A small audio embedding model, trained from scratch.
Training: soap at rate 0.0022, 13200 steps.
Data: trained on melodies that start on their tonic, played by one synthesised instrument, 129.8 epochs.
Rows from block 7, named by matrix and row number. Rows with one number belong to one channel. Each number is 128 + 32 x the weight over its row's rms, rounded and kept within 0 to 255. All counts start at 0. After the name is the row's rms in percent of the matrix's.
# convs1: first pointwise conv (model.blocks.7.convs.1.weight, 288x288x1), inputs 0-143
# convs3: second pointwise conv (model.blocks.7.convs.3.weight, 288x288x1, transposed), outputs 0-143
convs1.274 094 [ 80 113 133 117  96 162 112  91 167 132 156 174 112 131 175  82 138 121  91 144 192 126  80  92  94  31 123 155 112 179 137 178 138 129  75 137 113 139 117 125 127 134 131 109 155 167 110  85 129  96 138 137 105 143 118 217 145 157 140 120 114 205 173 198 135 123 148 148 175 167 123 104 144  88 123  88  80  65 168 106 140 110 114 152  48 127 135 126  65 127  82 167 138 131  67 126 113  67 135  65 138 183 110 135 155 131  82 137  60 131  96 121  92 180 148 130 140 156 106 131 106 111 135 160 178 155 126 161 149 125  94 137 142 125 111 137 109  40 111 127 157 123 105 135]
convs3.274 093 [136 149 128 127 178 131 118  98  49 106 125 184 162 117  95 165 190 115  71 165  86 125  99 119 112  99 153 140 135 173  72 150 152 182 128 132 135 130  76 107 189  96  82 112 113 157 143 108 210 126 107 125  64 139 178 100 137  85 127 101  37  66  96 128 129 112 112 214 148 140 131 126 145 124  89 134 109 111 120 122 148 118 115 140 173 120 125 132  62 129 163  77  59  90 127 110 149  60 122 143 105 142 142 128 155 134 176 103 131 171 125 122 114 133 146 135 108 132 180  65 114  81 128  84 181 113 110  91 180 101 116 153 117 140 113 167  75  82 155 111 120 124 141 110]
convs1.275 086 [146 139 119 160 119 191 113 109 125 124 168 128 112 142 160 145 140 141  97 132 132 120  87 151 114 156 117 153 139 149 130 137 167 134 148 130 136 123 115 140 116 119 172  87 149 134 141 123  78  83 115 156 163  62 122 124 191 163  96 138 132 111 124  68 144 121  87 112 136 108 242 101 156 207 118 131  70 189 141 160 149 180 123 157 130 151 196 178 121 118  85 191 132  66  81 181 147 136 108 124 102 133 137  77 178 141 152 160 116 119 183 130  67 142 137 190 169 115 164 148 124 130 130 127  82 132  98 145 154 115 130 164 108 101 143 150 137 180 114 171  78 127 142 175]
convs3.275 079 [172 134 123  79 149  90 137 114 163 120 149 123 164  94 153 202  91 157  87 174 107 170 125 100 136 109 115  95 137 126 174  83 137 156 149 127 112 138 127 212 181 108 162 155  99 140 155 145 123 121 149 138 132 117 115 141  61 130 139 104 131 107 191 110 136 101  54  79 108 156 128 144  91  47 121 117 122 148 172 102 167  97  74 126 217 118 137 154 177 103 154 182 100 131 156 146 108  98 116 173 145 101  93 118  82 194 107  91 107  89 113 119 167 108 170 159 103 104  71 151 115 151 146 163 139 151 111 112 149 155 103  73 172  94  53 166 130 134  92 129 128 138  67  95]
convs1.276 104 [226 113 133  89 139 123  75 132 112 122  80 108 120  72 127 123 112 128 107 140 167 120 142 145  91 129 146 117 116 135  92 134 164 122 170 101 129 129 131 109 105 108 129 170 170 134  23 113 138  91 116 130 203 143 140 132  98 131 148 137 129 154 121 152 152  69 146 187 197 124 135 138 134 127 139  79  73 125 125 130  89 173 133  75 126 160 144 174  85 155 116 120 177 107 158 105 164  97 139 136 114 127 183 167  82 137 136 107  47 105 200 147 100 111  86  74 164 142 104 108 166 119 148 132 172 119  89  71 139 115  99 135 133 135 125 113 170 177 169  84 134 118 167 126]
convs3.276 093 [139 227 141 140 128  95 100 101 158 133 144 120 182 167 120  91  75 137 119 118 102 128 139 122 124  82 114  98 147 145 181  99 175 132 122 123 155 124 129 109 123 122 211 158 165 118  96 120 111 174 143 112  94 111 143 145 199 126 121 152 143 145 109 171 143 193 168 163 109 178 130 109 161 121 103  42 145 169 169 103 123 107 112  54 167 107 196 110 138 107 124 114  50  95 121 134 173 128 129 110 132 169 181 160 187 160 167 130 112 134 140 104 113 108 107 119  98  90 128  84  27 102 161 133 121 115  79 136 164  76 133 188 142 135 118  86 135 119 108 132  74 187 188 155]
convs1.277 087 [127  73 141 115 146 139 102  78 242 109  66 144 209 129 204 111 154 120 158 183 119 102 104 104 106 130 181 192 130 110 157 134 135 137  64 150 117 118 147 116 131  80  99 188 134 153 132 150 154 129 136 138 131 167 152 182 158 138 171 134  99 127  67 122 123 114 161 132  94 117 139 115 135 148 118 185  86 136 130 186 142 126 138 140 108 119 154 125 192 136 123 135  84 149 139 117 151 139 148 161 167 117 185 206 146 149 142 118 127 112 141  79 121 134 104  96 146 167 156 131 173 152 129 159  95  92 131 131 113 181 108 144 123  98 175  99 149  94 149 101 108 114 157 197]
convs3.277 086 [195 120 146 149 136 147 126 141 137 144  90 158 128  55 127 110 137  89 108  84 109 126 160  97 116 105 176 161 113  69 190 101  49 117 115 143  69 117 122 150 129 101  92 151 115 147 145 158  93 114  94  94 140 184 153 157 151  99 116 124 189 141 128 160 166 139 116 112 116 171 103  96  97 159 131 141 112 144 119 115 151  87 120 148 122 130 109 148 119 100 134  51 205 144 102  90  66  99 184 111 172 152 150 173 138 128 101 102 119 170 160 123 123 154 229 114  82 113 114 111 160 123 119 117 117  92 107 151 200 118  99 221 126 156 117 119 146 121 177 116 130 165 122 126]
convs1.278 117 [217 138 137 133 193 123 153 151 142  71 128 173  85 113 119 125 172 136 117 127   5 133 117 177 153 143 147 144 106 169  79  69  93 134 161  77 102 123 137  81 125 174 138 193 156 126 179 145 127 157 139  69 137 117 148 150 130 132  94 138 131 166  98 145 102 129 118  82 127 149  87 148 154 147 121 148 136 109 141 141 160 136 114 132 108 130 177 111 162 134 144  96 196  97 121 151  95 159 147 144 132 146 111 112 150 147 168 119 108 125 112 123 129  94 104 142 104 120 193 135 146 130 153  96 121 118 138 121 137  98  98  91 120 122 115 129  57 118 146 191 146 167 135 111]
convs3.278 108 [126 142 128 134 134 148 158  62 148 124 188  89  80 124 141 198  74  83 120 154 108 120 109 120 129 101 115  84 112 119  45 146 171 138 128 123 137 146  85 203 112 148 146  86 142 131 148 177 144 125  94 110 181 163 118  49 174 174  99 139  57 137  96 192  84 120 108 117  87 129 143 176 152 135  63 119 129  96 140 101  85  92 144 105 129 168 113 121  98 101  86 133 106 104 111 162 109 137 129 104  94 141 170 115 120 111 117 128 130 156 108 108 144 122 129 137 190  95 171 104 138 147  82 121 117  93 114 125 134 131 122  97 129  87  83 109 131 184 121 106 104 140 158 163]
convs1.279 083 [133 135 123 140 111 149 164 144 213 138  63 145 114 101  76 163 161 119 111 107 127 145 139  77 182  75  89 134 131 135 158 102 152 111 142 123 150  66 145 107 126 105 126 142 200 146 160 101 127 136 115 142 102 177 118  92 183  80 179 136  99 121  76 179 149 103 144 199 131 147  94  97 111  90 105 145 106 154 123 127 110 114 150 111 200 214 134 129 136 112 125  79 165 101 144  77 134 107 144  97 136 128  68 138 107 179 177 138 162 143 107 127 110 108 118 107  78 135 114 119 128 133 105 162 134  89  90  67 101 159 152  81 152 114 178 170 187 115 129 139 110  93 164 119]
convs3.279 087 [ 98 124 123  94 160  72  61  50  80 137 128 201 149  80 119 131 121 119 135  81  86 165 103 137 151 206 142 143  75 110  81 137 156 117 102 120 164  82 107 134 194 121  61 133 157  90  94  98 140 106  88 170 127 111 190 130 122  93 123 160 134 118 135 117 206 145 121 171 117 143 119 188 144  74 119 109 125 113  92 160 112 118 102 124 170 124 121 143  95 141 164 175  74 194 118 122  53 121 148 152  95  42 130 169 134 129 126 143 123 193 139 132 150 147 120 107  75 131 115 159 134  70 108 150  93  97  95 109 123 152 140 125 127 111 131 166 152 129 165 113 130 159 123 114]
convs1.280 100 [101  97 165 126 113 174 134 106 119 103 158 175 135 159 120 118 122 132 157 139 127 143  55 123 117 178 103 104 152  98  60  95 104 144 111 103 133 128 142 125 141 150  93 133 129 141 104 117 195  96 134 166 149 223 106 172 123 125 116 132 127  92 162  87 121 127 109 101 156 111 154 160  85 196 125 134  81 156 113 134 206 101 163 106 127 126 121 134 146 104 128 128 147 115 138 143 144  53 120 139 128 119 140  60 163 119 108 139 166 128 212 117  87 132 120  86 105 182 125 214 118 138 153 117 138  44 186  67 173 190 101 146 117 141 119 103 101 123 138 111 169 148 109 103]
convs3.280 081 [141 146  97 139 126 110  85 111 111  94 145 165  64 116  82  66 106 151 174 126  97 132 166 128  70 174  64 174 132  86 141 114 119 107 140 163 123 123 193 164 111  86 163 128 165 204 115 127  60 129 124 124 167  79 117 132 106 124 108 136 170 100 127  94 143 129 141 109 161 142 204 124 157 133 132 108 120 101  86 184 129  87 137 134 127 115 125  98 140 162  70 178 145 130 144 188 169 128 115 179 129 130 122 123 108 153 120 113 123 106 148 177 109 141  95 103 152  99 111 161  96 128 126 147 115 107 172 133 135 255 149  99 113 141  69 124 172 130  48 152 210 144 116 120]
convs1.281 115 [181 137 122  86 133 134 111 155 129  91 151  63 115 140 121  87  80 167 134 154  55 102 123 108 137 135 120 179 157 134 118 169 119 130 130 171 114 100 163  75 101 136  55 136 155 141 181 122 126 120 123  52 160 181 193 140 123 132 136  87 183 140 109 147 111 135 120 146 102 165 141 146 169 149 162 116 111 101 108 123 129  97  90 113 146 178 146 144 173 170 202 125 124 160 144 148 112 102  99 193 151 176  88 164 148 108 149 127 115 113 134 150  79 129 170 136 136 122 123 127 158 131 137 151  77  87 107 150 127 141 176 133 144 102 150 130 105 128 150  90 175 177 147 148]
convs3.281 123 [ 91  70 131  69 140 157 181 160 220 166 149 105 144 127 190 143 101  98 101 117 133 121 126 107  93 117 160 105 130 129 116 108 148 153 179 160 184 153 118  63 159 129 139 110 169 115  83 121 128 126 136 136 192 103 193 133 132 128 130 164 142 127 126 190  50 130 150 122 186 128 154 101  86  48 110 133 116 127 127 209  56 163 137 109 210 110 137 103 186 124 142 112 107 125 147 127 128 158 162 198 143 166 138 138 141 148 160 117 103 125 118 112 108 145 135 111 140 130  48  83  60 121 197 124 146 128 162 103 159 143 212  22 160 118 125 169 152  99 120 122 138 158 166  86]
convs1.282 090 [186 134 169  68  87  64 123 124 123 162 168 106 130 109 144 222 156 160 104 106 160 126 129 155 104 165 118 133 129 126 116 127 137 110 114 121 164 152 129  64 124 141 133 100  67 144 159 111 116 137 122  95 196 107  83 102 130  74 166 113 130 147 118 109  70 111 155  80  74 168  88 105 179  37 196 167 177 127  65 146  88  54 108 104 124 128 131 158 142 157 127 148  79 127 150 127 112 119 157 115 140 138 114 122 108 150 201 138 119  87 160 113 134 124 189 178 179 111  70 160 166 153 123 118 159 150 117  93 118 163 124 116 110 162 111 131 128 152 132  97 190 175 120  67]
convs3.282 082 [218  85 148 155 163 175 158  82  92 108 122 107 144 134 146 132 123 152 143 147 127 147  97 141  75 141 115  99 104 115  97 171 115 133 164 133 118 123 119  66  57 137 122  93 123 128 124  96 151 156 140  80 133 130 145  81 110 139 105 128 140 202 115 190 121 177 175 111 118 163  68 115 121  97 160 146 128 115 141 148 122 129 136 113  55  74 141  87 104 240 129 139 173 124 159  92 149 153 130  90 163 139 117 147 124 128  73 103 142 159 148 125 153  95 145 117 126 174 132 186 164 160 155 115  91 133 136  67 156  98 131  88 100 159 131 127 107 183 166  93 154 136 140  97]
convs1.283 083 [166  73 128 137 127 197  97 120 146 133  94 123 120 106 101  96 151 132 123 113  74 138 156 158 130 104 149 150 134 120 127 140 228 114  71 135 131 187 150 112 255  93 118 150 154  90 106 112 117 136  85 150  96  93 146 150  25 124 126 141 150 103 133 110 139 159 200 130 146  49 179 108 150 155 131 124 165  97  97  94 133 120  91 102 119 169 150 149 107 143 127 179 138 180  82 147 117 104 126 126 101  94 190 148 166 112 108 107 122  95 136  88  94 155 167 181 165 147 134 140 193 107 185 185 125 151 141 201 142 131 143 139 119 105  87 130 156 156 128 123 142  81 116 106]
convs3.283 076 [111 125 105 111  95  69  95 107 158 130 108  88 103 155  63 127 152  93 165 204 131 122 100  74 127 141 111 154 142 129 139 130 153 191 194 117 161 144 121 127 146  82 129 173 158 100 147 108 153 128 157 115 138 161 160 153 113  63 131 115 144 128 170  75 121 122 166 167 121 112 149 109  97  68 134  93 134 180 138 125 132  84 102 161 112 163  80 118 158 169 137 177 171  83 158 120 126 176  96 154 109 147 166 179 110 109 199 109  64 101 153 143 138 102 123  76  95 148  60 107 140 140 152 138 142 143 130 116 127  74 151 116 109 126 113 125 172 129 134 144 143 118 136 109]
convs1.284 092 [108 104 118 149 119 119 156  92 144 140 161 155 184 125 221 146 115 139  62 110 149 131 137 143 102 123  67 125 103 181 118 124 111 182 187 195 140 165 174  83 142 123 122 134 103 130 151 122 130 142 121 109 131  99  95 194 137 114 137 131 161 143 169 155 142 116 142 102 149 116 122 111 112 126 128 146 129  89 149 206 138 132 145  69 187 156 120 127 126 125 143 154 140 150 130 208  64  96  61 110  92 133 133 114 141 141 149  96  91 169 141 111 125 104 107 145 146  87   8 132  98 143 101  95 118 121 106 105 155  94 138  68 163 165 170  89 128  32  87  86  95 141 108 124]
convs3.284 090 [121 167 134 184 130 113 155 160 147 122 131  69  89  90  75 110 108 125 124 135 122 142 113  81 113  92 162 138 136  59  69 111 109 123 135 144 188 132 143 140 163 116  95  98 159 129 182 159 122 182 206 128 116 161 129 113 171 161 122 134  28 119 118  84  93 124 160 109 152  92 150 184 119 129 128  56 203  91 120 168 147 100 112  98 119 184 133 104  98 110  72 112  18 139 138 128 105 131  70  94 150 107 134 131 138 138  23 103 106 125 159 148 147 135 145 116 136 104  89 118  77 100 143 106  58 144 150 132  97 115 131 196  76 140 129 140 156 206 138 150 130 112 145  98]